From a checkpoint of a small sound classifier: held-out accuracy 94%.
Rows from block 9 of a small sound classifier, named by matrix and row number. Rows with one number within an expert belong to one neuron, the router's apart. Each number is 50 + 12 x the weight over its row's rms, rounded and kept within 0 to 99. All counts start at 0. After the name is the row's rms in percent of the matrix's.
Before each expert's rows are labels from the 100 clips, of 14976, where the router gives the expert most weight on average: "responds to" is what is common among them; "loudest band" is the band of the loudest frequency at the time of the peak. Only what is clearly more common there than usual is listed. The data: phrases spoken by 400 fixed synthetic voices. In brackets: how many of the 100, against the usual share in percent.
# router: router (model.blocks.9.mlp.router.weight, 8x192), inputs 0-191
# gate: expert gate (model.blocks.9.mlp.gate, 8x48x192), inputs 0-191
# up: expert up (model.blocks.9.mlp.up, 8x48x192), inputs 0-191
# down: expert down (model.blocks.9.mlp.down, 8x192x48, transposed), outputs 0-191

# expert 5
responds to: high voice (100 vs 24.4); reverberation (76 vs 35.3)
loudest band: 500 to 1000 Hz (56 vs 18.8)
router.5 117:37 62 55 46 55 43 61 51 36 44 41 59 44 53 45 31 66 39 71 34 54 52 44 36 45 73 51 48 45 58 44 68 46 37 39 51 43 68 40 46 43 57 66 35 32 49 44 13 45 52 58 16 60 47 18 42 73 35 62 32 41 38 58 55 60 41 41 61 67 55 61 51 60 63 53 66 42 51 33 54 67 42 38 43 57 55 52 54 38 53 51 51 29 50 61 49 43 75 68 63 46 67 51 57 51 57 40 56 50 52 35 47 48 63 46 45 57 48 50 73 63 31 59 30 52 55 31 45 57 59 47 40 53 47 65 39 41 37 47 52 70 57 50 60 42 44 71 47 56 49 55 28 47 48 47 76 64 72 62 52 51 47 49 41 65 26 24 54 57 43 47 40 72 43 34 60 45 29 22 62 49 62 34 28 49 38 68 45 52 55 45 39
gate.1 107:42 60 25 64 53 32 57 43 35 46 42 59 57 35 55 56 52 50 50 46 56 44 51 48 51 35 38 45 31 63 61 52 49 69 50 52 46 54 60 40 41 76 59 47 57 77 58 42 31 43 39 35 62 55 35 46 51 29 60 47 44 38 68 12 47 40 51 54 55 45 52 50 70 62 77 51 37 64 47 51 42 33 43 46 61 68 28 53 24 43 59 48 50 38 71 49 68 49 57 55 41 57 51 64 67 56 67 36 46 53 56 51 56 57 52 40 45 54 49 41 56 49 37 58 41 61 56 69 51 36 61 33 54 26 60 66 71 44 54 76 51 30 46 45 35 50 48 61 99 54 64 38 70 54 48 38 59 43 64 38 24 63 59 43 50 50 59 47 57 43 59 78 51 45 43 53 37 52 35 48 40 46 51 38 54 55 60 55 46 36 63 62
up.1 109:52 50 52 37 31 50 48 58 34 60 43 47 59 68 41 64 54 54 57 71 74 51 61 58 41 55 70 57 61 43 31 48 65 58 47 61 50 51 55 64 54 48 45 62 52 42 55 40 46 83 56 54 53 54 46 69 67 47 44 56 47 60 37 61 30 39 36 43 54 59 51 42 45 61 40 56 53 47 47 71 53 67 44 55 37 40 64 46 61 52 26 28 51 89 34 41 32 46 44 43 35 46 69 51 38 31 42 75 51 67 53 62 32 24 33 44 69 63 39 45 42 55 40 48 61 42 68 51 61 35 42 62 64 59 58 44 49 65 59 30 49 64 73 59 61 51 52 58 31 60 63 34 46 41 74 45 42 59 47 62 67 18 51 58 43 56 63 59 34 60 76 42 68 60 56 47 66 39 65 63 64 53 49 43 62 57 50 54 48 46 55 33
down.1 102:57 43 46 49 62 30 64 40 48 40 46 37 47 43 55 58 42 38 31 54 46 42 69 48 49 56 52 31 55 53 40 53 60 41 54 52 54 44 75 50 33 55 45 26 18 47 54 54 58 42 46 44 62 45 84 53 62 44 41 25 39 50 43 55 75 33 43 54 61 38 43 44 58 38 46 36 41 65 58 58 47 55 55 59 63 56 47 58 46 41 51 50 45 45 39 54 47 39 40 44 37 60 33 42 41 42 59 49 47 62 26 29 67 82 50 71 49 49 65 49 56 55 41 45 42 60 36 49 42 35 43 27 58 50 44 53 36 45 32 55 37 46 61 29 62 70 21 48 52 39 72 60 42 84 60 68 53 55 53 52 57 79 50 48 50 44 56 48 46 38 72 33 37 81 56 60 47 41 23 42 53 44 40 51 44 49 61 54 66 75 62 52
gate.2 083:33 40 35 51 53 49 42 64 45 31 75 55 29 25 70 50 49 67 51 43 25 55 61 56 71 44 49 56 49 68 57 53 47 54 53 56 55 45 59 64 46 63 40 50 56 68 55 59 52 38 55 68 45 66 46 63 20 38 52 55 64 55 39 51 43 85 35 41 55 69 73 53 67 55 51 63 60 75 72 12 51 68 55 57 58 30 57 29 54 57 48 56 54 23 40 51 62 53 53 43 39 53 47 47 51 70 40 87 58 14 60 41 47 71 58 45 44 61 49 20 67 64 52 55 60 58 58 51 45 41 32 61 45 50 57 72 67 37 65 60 48 63 37 58 56 50 51 51 56 35 60 44 42 47 52 39 50 45 34 46 47 51 52 49 50 57 67 44 62 46 51 50 56 54 59 40 55 59 49 46 41 39 51 47 49 63 41 41 51 52 44 45
up.2 083:44 43 32 57 52 55 36 74 48 44 61 51 37 39 55 45 57 63 51 37 38 50 58 54 71 61 38 48 60 63 60 44 46 73 60 67 59 51 59 76 43 73 56 61 63 75 51 63 61 45 56 59 63 64 62 67 30 48 49 58 51 44 50 61 38 89 39 49 62 71 64 58 63 48 61 76 57 60 63 39 57 57 56 55 66 22 59 32 43 69 54 36 49 32 41 49 52 57 54 52 39 58 41 34 45 64 41 66 66 32 73 56 47 57 74 43 44 70 47 28 54 64 46 42 71 55 48 40 40 44 43 46 41 62 54 66 74 44 63 63 54 59 43 75 46 45 47 53 49 48 50 50 46 48 71 53 55 69 34 54 48 44 62 60 52 47 68 62 66 50 56 47 49 60 61 52 54 50 68 47 64 52 38 62 68 64 60 53 76 58 31 52
down.2 094:37 58 42 57 73 75 68 62 51 58 41 43 50 46 47 62 46 65 59 54 45 44 63 65 74 50 41 41 73 52 50 53 41 59 50 60 52 34 27 68 61 46 46 31 45 49 27 38 49 29 41 46 50 52 29 62 48 57 58 51 56 69 52 49 50 48 52 37 54 53 57 47 45 30 47 60 60 43 56 33 67 60 42 30 32 51 54 43 52 59 46 43 38 39 41 58 55 57 59 68 51 68 31 31 58 48 68 39 54 52 43 49 60 32 36 67 59 58 71 64 60 48 47 42 51 65 53 57 33 69 23 49 39 54 83 71 40 51 48 70 46 81 46 48 61 52 29 40 43 37 52 52 35 31 43 52 29 76 28 42 53 69 45 66 53 54 62 48 63 42 42 43 59 69 51 22 50 48 59 50 49 54 35 54 29 54 44 56 60 53 34 64

# expert 2
responds to: thin (high-pass) (97 vs 12.5); child-like voice (97 vs 22.4)
loudest band: 500 to 1000 Hz (83 vs 18.8)
router.2 112:48 55 32 52 41 26 54 31 50 53 49 44 59 63 56 55 44 47 40 57 59 68 58 60 45 45 64 50 53 54 67 57 63 70 48 54 49 44 65 47 55 56 54 55 74 56 69 35 55 66 32 44 45 49 55 56 45 55 42 34 57 41 45 42 38 43 41 49 51 60 48 39 52 65 77 37 56 57 64 51 55 48 48 57 39 55 27 59 50 41 40 39 54 62 46 38 56 35 37 53 36 42 64 60 60 50 55 60 49 56 53 42 36 51 61 34 50 57 29 40 44 67 32 55 38 54 82 81 73 22 47 52 58 52 52 59 70 57 50 50 19 23 60 57 71 47 40 55 70 61 74 58 56 52 69 35 52 31 57 44 39 47 52 50 13 51 62 67 41 53 60 66 41 67 51 55 59 18 49 54 51 34 53 60 44 52 46 49 31 24 67 44
gate.1 068:77 38 50 47 51 68 58 43 48 64 47 39 35 54 62 61 64 52 49 65 53 50 63 53 51 62 32 47 54 47 40 38 61 43 57 52 52 49 40 62 58 62 38 42 61 60 31 45 42 34 32 52 40 59 74 55 50 40 58 61 53 35 42 35 66 51 38 63 54 54 69 47 64 49 53 48 58 36 65 60 74 57 44 54 46 49 94 52 57 62 51 54 27 62 56 61 16 62 58 52 56 53 56 37 45 47 63 51 45 43 38 24 50 53 51 51 47 63 53 70 77 61 41 51 60 55 51 62 40 25 57 52 65 57 46 63 41 32 18 52 39 45 35 72 36 46 46 70 71 56 32 54 20 68 43 43 61 47 36 57 48 49 41 46 28 39 56 45 45 36 50 39 45 47 30 59 38 30 37 47 43 56 68 56 38 39 42 41 66 57 34 57
up.1 067:59 64 36 58 56 45 57 39 56 43 60 37 49 44 63 46 49 46 33 42 59 32 36 55 35 30 61 61 30 45 43 48 38 39 42 56 60 78 48 52 37 32 65 75 48 52 32 52 54 69 61 46 63 32 43 80 50 60 64 49 44 61 63 47 34 52 56 50 53 37 38 52 52 53 38 25 51 51 39 73 44 33 68 57 53 52 44 58 61 27 52 37 63 42 43 56 58 39 37 75 46 66 40 45 39 35 67 54 33 45 47 54 62 65 47 49 62 57 45 48 49 56 55 54 48 36 35 36 67 39 49 33 52 41 27 51 50 49 46 34 64 53 60 30 47 54 29 24 50 48 54 60 74 49 69 54 40 36 75 57 47 48 54 37 75 56 39 60 40 45 50 66 28 42 56 55 63 69 46 33 52 55 51 46 39 75 81 72 60 49 58 53
down.1 082:48 47 55 57 55 46 55 60 61 42 50 39 45 56 69 36 62 65 62 50 52 39 60 56 42 46 56 53 34 40 64 57 43 45 45 28 46 49 50 50 48 55 36 48 76 50 35 47 39 41 17 48 55 49 53 69 56 46 52 53 72 36 43 59 78 40 80 57 58 29 60 45 62 64 61 41 49 49 70 46 52 62 58 48 56 37 55 49 40 55 42 31 40 41 52 74 52 60 54 73 51 63 32 37 62 39 84 37 43 68 61 32 49 46 48 52 44 47 48 46 64 69 47 34 73 46 56 41 59 52 68 60 62 48 62 36 52 44 58 47 73 34 58 64 63 70 45 41 64 55 54 61 74 66 61 59 47 34 41 56 42 51 59 64 53 57 62 39 39 60 65 42 65 41 53 67 61 37 34 54 75 48 89 42 60 37 35 63 66 62 52 49
gate.2 111:33 52 44 59 51 36 52 40 39 57 62 55 53 64 55 59 49 35 46 65 49 72 60 54 39 57 63 56 29 56 61 48 52 50 56 35 32 39 64 65 57 53 60 51 56 46 52 36 49 63 52 47 50 64 46 44 44 43 45 23 41 55 67 55 59 64 39 65 55 61 31 54 44 56 56 44 47 52 72 37 68 56 68 47 47 51 33 56 73 34 41 61 47 58 57 37 48 41 50 52 47 48 55 78 55 51 53 65 86 48 49 63 55 76 41 34 58 64 66 45 27 60 51 51 33 61 56 54 56 52 33 39 39 40 46 50 46 27 53 23 30 32 27 51 51 41 28 48 67 64 54 46 25 45 42 54 49 32 43 43 42 43 18 33 38 35 53 43 27 43 52 44 41 38 58 52 42 43 62 35 41 24 31 26 48 57 59 27 43 34 50 49
up.2 113:43 26 52 60 35 56 37 33 60 43 30 42 51 44 62 44 49 42 60 70 48 57 50 31 64 42 36 43 63 61 57 47 47 40 65 42 52 47 41 38 37 50 38 40 72 42 37 59 38 32 43 54 68 59 77 41 60 45 54 56 42 65 54 15 46 48 65 26 55 37 64 39 58 61 66 34 53 50 45 74 45 56 52 43 62 57 54 46 33 42 38 52 46 46 51 48 54 64 40 69 70 58 41 27 64 60 63 55 48 44 63 39 45 35 43 51 42 47 51 48 66 48 34 47 36 49 55 61 54 44 66 65 62 48 58 34 69 65 41 58 61 58 11 58 53 50 62 66 69 59 47 70 82 54 45 65 48 54 61 54 41 78 51 64 50 46 42 51 52 54 74 43 39 62 41 48 59 44 30 79 55 67 59 60 58 39 34 45 53 55 58 65
down.2 100:35 53 41 60 62 45 52 46 44 42 65 76 46 29 46 55 55 63 67 67 31 59 62 63 52 39 39 71 51 48 44 47 43 57 62 53 39 36 60 47 58 51 46 61 36 50 54 41 38 48 61 50 38 48 49 42 61 42 39 55 67 33 46 40 43 36 57 47 37 38 51 50 43 20 41 40 56 46 70 55 47 49 35 52 38 53 52 31 67 50 62 67 50 55 58 52 68 44 61 35 55 59 46 64 44 39 38 67 40 53 60 62 60 49 49 50 50 46 58 58 76 13 59 60 46 45 73 59 37 60 48 38 40 45 37 56 61 41 66 34 59 56 62 58 44 39 38 35 54 53 33 17 54 50 68 47 33 57 39 78 65 45 32 44 61 57 65 60 78 60 44 32 50 29 57 50 37 49 67 41 49 39 50 35 75 49 28 43 72 82 61 61

# expert 3
responds to: mains hum (59 vs 12.5); child-like voice (51 vs 22.4)
loudest band: 250 to 500 Hz (77 vs 23.6)
router.3 100:49 38 48 57 80 56 49 73 57 68 40 53 47 45 49 62 46 31 37 48 48 60 55 46 46 47 43 35 45 37 31 45 55 46 33 51 23 48 43 47 48 54 36 29 58 44 55 40 39 40 42 42 50 49 64 59 55 52 77 54 10 49 68 23 34 59 53 36 36 35 36 57 56 39 51 46 37 41 59 54 48 45 38 48 41 56 57 82 46 63 58 42 55 39 53 48 44 65 34 51 61 37 49 46 49 40 65 59 48 64 34 67 74 46 55 59 55 56 88 38 67 53 65 33 61 65 42 42 45 29 60 46 56 59 40 53 53 48 55 54 55 40 56 25 52 31 23 58 42 37 43 66 47 52 42 23 57 30 40 34 59 63 38 52 45 71 29 49 41 43 68 57 50 44 51 25 51 36 46 39 51 42 54 46 37 43 42 43 34 53 40 48
gate.1 079:55 37 50 40 70 50 46 48 32 52 37 64 54 45 66 42 35 42 54 43 59 62 55 53 44 63 58 50 72 54 65 71 44 40 25 64 46 50 52 32 61 50 46 31 52 39 46 47 44 40 37 33 27 43 44 64 50 40 71 38 31 40 66 58 62 53 62 55 46 46 59 60 42 43 54 31 49 33 34 45 64 30 63 57 30 53 44 72 61 71 40 36 54 62 59 58 41 83 55 50 55 60 62 40 34 26 41 74 69 39 74 66 51 32 40 69 43 50 80 55 47 29 60 44 60 58 63 34 57 57 70 67 64 64 42 35 40 51 56 52 41 50 68 65 54 37 62 62 57 51 44 59 49 45 51 62 71 34 44 48 56 53 52 33 54 43 43 51 38 43 57 55 43 60 57 44 42 37 39 58 60 28 67 49 45 48 23 43 35 58 57 45
up.1 082:52 39 41 59 50 63 41 59 44 59 43 56 37 33 53 59 40 32 35 27 67 47 57 48 31 48 71 45 52 43 58 62 42 38 25 52 61 52 47 36 30 73 40 50 64 30 53 46 30 39 27 29 53 62 62 45 66 33 69 50 07 48 52 33 51 37 34 46 37 44 62 52 43 41 65 40 43 35 33 43 60 52 63 51 46 55 63 57 45 67 48 51 39 75 63 57 68 67 52 65 50 62 50 57 39 33 33 51 45 56 44 44 43 28 39 63 44 43 75 54 60 38 60 48 51 43 57 37 34 45 61 46 50 58 61 28 71 32 45 58 52 19 55 46 46 44 56 62 62 40 53 50 73 39 43 49 60 49 46 46 49 82 53 45 51 45 49 47 45 37 61 72 37 48 56 59 46 31 37 62 48 50 65 30 50 38 45 46 46 48 62 64
down.1 084:54 43 52 68 37 25 42 80 39 36 44 65 41 50 49 55 58 58 64 37 43 32 35 57 51 19 46 69 37 54 57 51 54 60 48 44 53 52 42 49 49 50 37 57 65 37 48 44 55 54 46 45 31 44 29 31 39 32 74 43 40 26 62 46 50 78 43 42 50 50 28 64 45 79 51 46 59 43 35 55 53 45 46 48 59 48 47 49 63 32 51 30 67 41 23 48 32 57 58 77 65 41 62 38 26 15 38 61 39 56 41 61 54 66 43 47 43 35 61 38 32 48 44 51 57 49 53 52 59 43 44 51 73 58 54 34 55 51 64 71 57 37 52 38 47 62 43 45 40 47 54 42 63 30 51 50 48 75 57 37 49 42 35 41 51 42 38 38 54 25 52 38 41 32 40 61 51 45 52 68 58 36 51 51 57 53 69 39 46 31 44 43
gate.2 117:46 45 52 52 53 55 60 63 51 70 37 54 51 46 54 78 51 33 43 47 55 40 43 50 36 56 36 45 26 40 32 50 62 43 33 48 65 69 32 42 52 44 69 49 56 48 54 55 40 41 22 58 72 45 52 41 65 59 54 65 37 57 46 45 55 39 40 61 44 24 47 48 62 53 40 30 46 58 38 64 42 56 66 58 55 73 44 69 38 42 40 70 69 38 45 55 34 59 45 22 52 48 51 53 48 52 56 77 49 57 56 48 42 37 35 23 62 34 62 51 57 53 51 50 68 56 49 54 36 32 58 37 29 80 52 45 72 47 54 74 56 33 62 64 39 50 54 39 67 56 79 46 60 41 64 55 60 52 55 62 56 46 50 52 58 59 64 55 47 64 67 58 64 46 58 57 67 43 47 59 50 57 79 51 50 58 40 47 48 21 66 71
up.2 109:64 54 41 51 35 63 40 68 57 64 52 49 35 44 57 49 47 68 47 56 51 66 69 60 51 39 43 55 49 45 52 58 58 64 76 47 46 35 54 45 51 59 51 65 60 41 47 44 56 56 64 46 77 68 44 54 53 37 44 65 51 38 30 51 31 51 53 21 43 43 30 63 45 61 52 55 53 40 57 57 42 42 24 65 71 40 52 25 51 46 58 43 94 37 37 50 48 28 72 73 49 39 54 45 60 69 53 37 44 41 60 50 44 63 43 63 31 56 50 38 50 51 54 43 45 26 52 25 50 50 58 62 59 18 55 47 75 64 53 37 66 82 55 49 68 64 45 52 53 51 48 59 63 59 55 49 50 29 72 49 34 61 63 51 54 41 62 67 61 52 61 40 45 60 44 62 41 54 49 49 54 54 50 48 59 70 53 70 51 70 33 53
down.2 111:45 62 41 58 53 68 46 40 62 56 39 54 56 50 51 64 84 56 57 62 58 56 53 52 62 50 20 34 47 55 59 32 58 47 43 53 44 46 39 48 42 41 43 34 40 42 64 42 55 31 45 52 69 43 49 68 49 60 30 54 36 41 49 61 49 56 37 50 69 45 54 72 39 57 52 54 58 46 49 54 54 51 42 54 12 44 48 31 30 52 78 69 58 38 59 39 64 41 37 04 51 51 42 59 34 64 28 53 47 48 50 52 65 48 64 55 45 62 48 48 44 63 52 48 60 67 51 54 49 42 40 60 43 56 63 59 43 41 61 58 52 45 37 26 38 46 70 48 54 50 19 54 21 60 55 42 22 44 48 46 39 51 45 45 42 48 31 50 31 34 57 57 67 50 31 18 57 63 53 26 50 55 46 60 48 55 51 70 43 50 56 45

# expert 6
responds to: quiet level (72 vs 28.6); child-like voice (63 vs 22.4); reverberation (61 vs 35.3)
loudest band: 500 to 1000 Hz (49 vs 18.8)
router.6 093:48 66 29 37 65 49 37 42 57 54 50 41 59 44 26 46 30 50 63 39 33 49 38 51 62 42 49 40 48 67 34 37 32 40 47 53 32 50 51 42 31 42 41 61 42 56 45 46 62 71 28 33 52 58 73 42 38 46 31 42 49 50 45 37 35 55 66 43 50 57 45 51 47 61 65 58 56 43 46 48 11 43 64 38 33 44 62 56 34 49 30 32 52 32 36 39 49 24 46 48 67 40 32 51 48 38 51 46 43 55 38 64 54 56 60 51 57 45 37 35 22 48 29 46 56 39 62 53 54 42 34 36 43 50 58 55 48 34 52 40 19 50 46 49 47 42 42 49 61 37 44 50 42 54 39 25 34 44 47 31 54 17 50 36 22 53 41 65 56 44 36 51 41 32 29 50 51 37 54 54 30 33 49 58 43 27 37 52 44 35 44 46
gate.1 079:64 25 58 68 54 66 53 37 51 53 52 56 37 63 58 50 48 50 40 54 45 55 39 39 45 51 52 52 55 40 54 47 71 27 63 29 50 37 47 55 53 42 43 34 73 54 72 22 54 36 55 27 66 63 48 57 41 56 56 48 65 44 59 54 63 73 35 39 40 58 75 71 57 42 51 42 43 29 58 39 62 44 53 50 55 39 34 50 55 64 54 58 54 57 72 53 50 40 60 45 55 47 63 39 52 66 55 50 57 46 58 43 48 50 39 39 59 43 41 56 62 50 50 29 53 62 45 56 39 67 48 40 55 50 29 51 51 32 24 53 44 33 40 39 30 27 38 46 37 42 32 51 28 59 47 24 41 41 44 39 44 76 33 68 44 37 46 32 38 32 58 45 45 46 31 36 32 13 55 44 35 60 55 38 29 38 43 33 35 43 51 53
up.1 072:41 57 53 70 50 50 41 51 64 53 61 39 68 58 52 27 36 41 64 68 52 56 16 29 25 49 50 52 69 65 56 53 71 42 72 68 55 66 60 54 52 52 69 51 27 37 66 41 50 55 48 41 49 56 51 40 44 51 33 57 82 29 57 46 38 36 28 26 71 55 53 42 68 45 40 35 46 54 46 76 25 45 35 63 52 45 52 32 46 51 47 48 70 43 42 41 38 36 62 52 58 55 65 61 28 58 51 36 50 57 34 73 84 52 52 49 59 46 41 48 43 24 43 43 42 30 56 64 52 53 49 62 48 51 46 56 43 53 59 54 55 43 70 76 44 33 49 53 32 37 55 52 68 43 59 47 68 49 64 50 38 78 41 38 43 38 58 62 54 48 52 45 45 52 47 53 51 52 53 48 53 48 52 48 55 50 51 60 32 60 67 57
down.1 074:43 55 26 38 71 37 44 61 38 62 52 68 27 41 34 56 75 47 39 46 64 48 52 56 49 75 60 71 45 55 31 45 51 62 55 51 51 67 51 36 47 48 38 57 34 66 53 40 50 31 55 69 68 31 25 59 46 61 53 55 41 50 58 54 28 32 39 56 26 42 50 42 58 43 54 58 66 63 70 60 52 41 51 37 56 40 63 65 53 68 78 46 60 66 68 47 53 44 47 48 36 42 44 75 67 47 39 38 58 35 45 44 36 47 47 64 37 50 57 43 49 49 58 46 34 44 27 49 63 26 52 27 50 45 33 32 51 48 59 53 49 38 48 39 31 35 31 43 50 40 55 53 72 26 66 46 43 69 47 53 60 68 51 35 55 38 83 51 38 49 54 55 61 47 59 54 43 40 29 49 38 54 33 47 65 46 49 51 63 55 67 59
gate.2 114:41 61 71 42 62 75 55 62 37 59 52 41 69 45 42 52 59 58 60 70 56 65 68 61 45 54 42 50 82 33 40 45 42 53 61 50 54 47 59 85 45 63 33 48 55 72 56 36 58 45 42 66 42 77 34 48 47 60 45 52 66 55 57 54 42 54 40 51 34 57 52 59 78 49 45 41 69 42 41 22 58 55 55 52 41 44 51 42 69 47 44 50 67 32 43 45 37 63 46 58 42 32 49 71 67 63 45 42 56 65 37 40 50 42 39 51 65 52 53 47 45 62 62 56 57 40 48 47 54 43 28 40 51 55 63 61 40 38 39 44 33 35 50 63 45 54 32 33 38 34 60 81 29 22 40 51 29 50 31 55 47 33 36 24 42 45 43 56 40 51 40 44 49 36 66 41 51 43 57 40 42 43 44 54 34 44 64 42 47 44 28 34
up.2 108:54 38 38 34 36 38 56 48 58 41 56 46 51 44 59 51 46 37 47 48 57 32 25 45 51 35 51 51 42 46 71 45 59 43 46 62 45 64 49 23 66 55 50 44 38 34 60 67 38 61 62 39 73 27 58 45 54 34 25 42 29 44 42 49 59 56 55 52 61 38 51 57 36 45 41 52 30 62 59 78 49 34 70 60 54 71 43 31 26 58 38 47 56 46 44 67 71 59 54 55 62 69 48 50 33 42 58 63 47 37 57 77 62 57 30 55 61 56 43 54 51 38 45 26 45 52 41 67 41 67 72 49 60 40 40 32 35 59 35 58 64 50 53 38 58 35 58 50 67 67 50 24 59 67 57 61 50 47 68 48 46 76 46 79 49 31 56 39 45 47 46 48 47 53 23 69 46 51 45 64 50 58 53 37 45 55 62 44 51 60 65 60
down.2 112:60 48 62 57 36 65 50 42 35 76 29 33 55 47 33 60 32 56 57 57 49 51 13 72 38 45 57 54 64 69 57 40 34 48 38 39 48 14 50 42 52 50 34 40 39 86 51 64 32 51 43 53 43 65 65 43 67 51 59 34 41 57 30 45 33 56 28 53 53 58 51 38 55 58 47 38 34 41 53 63 37 27 38 27 57 54 31 68 62 42 42 54 54 42 46 50 41 40 48 57 56 44 43 61 34 36 50 36 53 64 41 65 52 47 50 58 39 57 48 54 37 46 34 70 41 49 47 29 34 55 36 51 52 47 14 61 47 51 57 54 42 50 60 64 51 75 42 42 47 70 58 46 45 55 46 63 58 55 60 47 52 57 54 61 43 47 48 57 62 39 56 59 50 33 32 56 57 51 44 34 37 69 42 57 27 59 73 47 48 39 65 42